config = dict(
    horizontal_flip=False,
    norm='batchnorm',
    kernel_size=3,
    stem='single',
    num_labels=16,
    lr=0.002,
    grad_clip=3.0,
    final_lr_fraction=0,
    warmup_steps=2840,
    weight_decay=0.1,
)
Rows from block 9 of a small multi-label image tagger, named by matrix and row number. Rows with one number belong to one channel. Each number is 500 + 25 x the weight over its row's rms, rounded and kept within 0 to 999. All counts start at 0. Numbers have three digits each.
After each channel's rows are labels from the 100 images, of 14848, where the channel reaches its highest value: "patch colour" is the nearest of a few named colours to the mean colour under the peak; "responds to" is what is common among them. Only what is clearly more common there than usual is listed. The data: simulated telescope pictures of galaxies.
# convs0: first 3x3 conv (model.blocks.9.convs.0.weight, 64x64x3x3, each kernel summed), inputs 0-63
# convs1: second 3x3 conv (model.blocks.9.convs.1.weight, 64x64x3x3, transposed, each kernel summed), outputs 0-63

convs0.2:509491469485525497455529504516463506536512522482460479443520509486456491502455500528500508461493485514523516508496516499498525467500518434496493517492479501532483527478546523486484496477440491
convs1.2:479481508521506485470515511498485486497465508484479506553471443527497500446462496461488479497494475522534507514514501468502452490540517485516501470497450439477515530481510523528468492491489515
patch colour: grey; pink
responds to: bright star with spikes

convs0.44:471474516525515492537496475481537467498479500476531529528497492451511480505479480475445443491486552511497518504500489470459479477495503523547516487493537484475517497487449472478506523499495474
convs1.44:519513526517481514547503482462489513497505501597514478495487511541510501489462514526512504504482551504518495502462545484505512519533455490492539483525504474519479516484492481485456526503507480
patch colour: brown
responds to: bright star with spikes; flattened elliptical

convs0.16:484481476455520489502526482520460501465537579482504512503493536513506532454498483481512491498494482478495479495454474469468522480507489487503474507479499452506486471477465528468483522536478515
convs1.16:509529504489536545551468516511531528521509494467497490521531556519489508484487495512533478504476497497504533520523493498501487504490487479504532515556520543547533550512446469498526507510500491
patch colour: pink; white
responds to: round elliptical

convs0.36:497490519481495488501491504528500527472504495471501505460448512458485527442496470480503455453487469477508515494503528492495552455473520467517493512514492479489443547484496500507479506519459505
convs1.36:500486540490517549512476488517502500495486479518513507501510503490474522540537493501511524536460508512543513594482521501463510521498492474482523536494523504487532505515460492475519471501552503
patch colour: grey
responds to: round elliptical; many stars

convs0.7:524458528523516538559489473465504529523476487482486506543447491507497530480490543445501455485524514520504527483499525475503506469508467493498525492483515489470508515496492464493512479487472455
convs1.7:500485522518479507535526484448536511488534528496575512523534533480527474466483484476483531499465500514488519489526528520492478516490499505475470523526521535512490467514503475494476519487510439
patch colour: brown
responds to: ring galaxy; tilted

convs0.24:523465475509513486455474541522465521522501459516479487479473495487476489513561489475477514471451531496509513485466497506525477478507470462504483475496485485447497471501523465460472505511476517
convs1.24:497532482528489494489506496534480509501471501493497501420444480499469520488556518542485477512488510492523501519571461503536513458507494503519487500505502488518523512505508509490454483460485503
patch colour: brown
responds to: many stars; round elliptical

convs0.12:517498481476508450504548481480521506471489475529502516469482496510493528477467474545463488504467540496528514500536501526500532492451503515504479492479483456448491492491495451502477525479491452
convs1.12:463477494433493518530530503517483461480472540508496504535499496490487526481477493482484536493534512504516506544519515511509472524493487461513503466514487501554501498497568545473487494485506462
patch colour: brown
responds to: edge-on disc; flattened elliptical

convs0.8:484506495511464514516504499509520432492527504454488511497463475453484484528505504507532487496496489508468494506477515495437477492525503494461527532492457462559509523472463485484503490485539507
convs1.8:500486499483528470503498522488538530491536477514518506520556474556504486487480502550515496484508550500478502495542461484463546485503522525531458533502478476507473510492488508485463473527505476
patch colour: white; pink
responds to: bright star with spikes; ring galaxy

convs0.14:512476483519522510488503488512512499469498489509495494567558495513495492511497461517466513497480538505494532517540439516490501560533444531484478463498536491502488485488504532483486502483529525
convs1.14:481486471468495508512518445513501501513463505522483526513503491522482484499490530483507507522476444504487506528491575466508478501469514519462544483439512502504501479505515514521534513499560487
patch colour: pink; grey
responds to: barred spiral; winding: anticlockwise outward; winding: clockwise outward; tilted

convs0.28:497498492485482512487507502504529512466464527527450487514488491460518505503466519535482539507471556505520522496549499542503525535491492502528470460491491473444457473456487485488515495510519518
convs1.28:488481483504547541508461506544474532475460495473485501497502509560468524505497553529460514508500512461482518520542497495526491487478520477492518429499530478524499506500497481502467492498513505
patch colour: brown
responds to: tilted; barred spiral; winding: anticlockwise outward

convs0.30:515524530500484491504433509452544518496442438497504481500468465499512488453497497514503515526471501503491511443500515493504519508529502515518519471503504488470498511500504494538509443518523473
convs1.30:532513481481506511525450499503486533505482511459512500516504552514561458504498531516470502539483511485477498494518504510526490542502514500501461485526503507542469501510477430491486503454489468
patch colour: brown; grey
responds to: barred spiral; tilted; ring galaxy

convs0.52:456514501502427479427484486475511476498504475494507467529504440507485463512496507480493495533495517523470498499510482442456492489501514493506478486489494501514480493520534503498514495436506492
convs1.52:505504481481468458510486519480492496542500481496495491490492512493539476456516486545542507470489493441480453508498516475454490474481481489528561517507516508476499489498525520474537494555500476
patch colour: grey
responds to: small; tilted; barred spiral; winding: anticlockwise outward

convs0.59:455518482501483475495491486506472495470472509487490476444508497520486503461494513495447522476461449479514474474505479470554491491486479504536489468488511518474446501477479480554478525506490498
convs1.59:526472486477537537489471475512500519465462526460508509488552526538477509511489526503499483531452509538535541537491536480539496502477470484493510487503472518508492518461472479460496501477505481
patch colour: brown
responds to: many stars; winding: clockwise outward; merging pair; barred spiral

convs0.33:499472497476497518465512509513454519479500537523483469540516503515500531483514437500510488504473505515493501475489394509507494537506474485497440497470502496510484478505519502488475493487518518
convs1.33:488493454445492521500506454510488521513488514500455518514511491512461517515511505492502491498494469507498506497541609487538496504450510529457528491484507499508493521511487512498529511493506525
patch colour: grey
responds to: two-armed spiral; winding: clockwise outward; winding: anticlockwise outward

convs0.60:524474493492493462512519498441480518502481482540500489471428492492474492506488515499492502515461501498506516486510523541478508449467510511464524513493517459478520541505534474511481534452489466
convs1.60:482461486464504507512500475479502461514470533495461527504503474456472541479489488470482532536505514518518474512497457506491513502548489530514494467526476508526527507504549552477459465495508492
patch colour: brown
responds to: many stars; bright star with spikes

convs0.22:489466488521496498517496525532529535507474475498467480482523507534446469490504533557506527438462512480516504502485474495522465488509480495496525477541499532520478508509431505492503481516504482
convs1.22:471508490498507491527486492520489522495456504476514539491505509515529443467478531464482482556477482533490541482479514466521457512487519512497515480492498492535484501487482451536518481456521457
patch colour: grey; pink
responds to: ring galaxy; barred spiral; winding: anticlockwise outward

convs0.38:473507473502524492511510469467511501525511487483478498494511503510486504464471447469491510442490492498516496536509514453431493530465456499496513443509513471483500507517517531488451501464510525
convs1.38:500515525525482478483521498472503501519543502542494546498463502535508469521456471452513497505468431514490496495506490469505506510496547534527485513466464494469485476468504530489517539479504489
patch colour: grey
responds to: barred spiral; winding: anticlockwise outward; irregular; winding: clockwise outward

convs0.54:507500491505507503462489501502530490471492498485489489543508474497467491541500598499500529503498518495503503486524539507500518502537487512509506487500511490489537469414451545497497496504488514
convs1.54:475489491472471475500533482491573522458505439502536481495512523503511445489483526507523524477490499461480533511511497470463514480493519508491471517479472545478509489546511516497513472502521491
patch colour: pink
responds to: barred spiral; tilted; winding: anticlockwise outward; winding: clockwise outward

convs0.49:509474509497490514469482512532520498481492512479512496525498498499487515489519595519488500496480511477505515486486509517521502511555479493483512506539528505477500496421423524501476505517489478
convs1.49:504515477488466488505518471512555513411497498487555488482521516512492478516482551509531509463505509487502565470518496467499526491477486503473449522494493513477485484499512487506511489486521500
patch colour: pink; brown
responds to: barred spiral; tilted; winding: clockwise outward; winding: anticlockwise outward

convs0.10:494528503516502498463526512543479505537491518495481485524497509479433494525489510512485512506515468490497501484511506460505502466550505471477514535478500599516477487512499506491556498510514506
convs1.10:495532554523467475533521500467509527481519460506505513499497503465541488444505464468498475520526511541524531477482484481524457530519489531489529478534510482483470479494505481498502486517521455
patch colour: brown
responds to: merging pair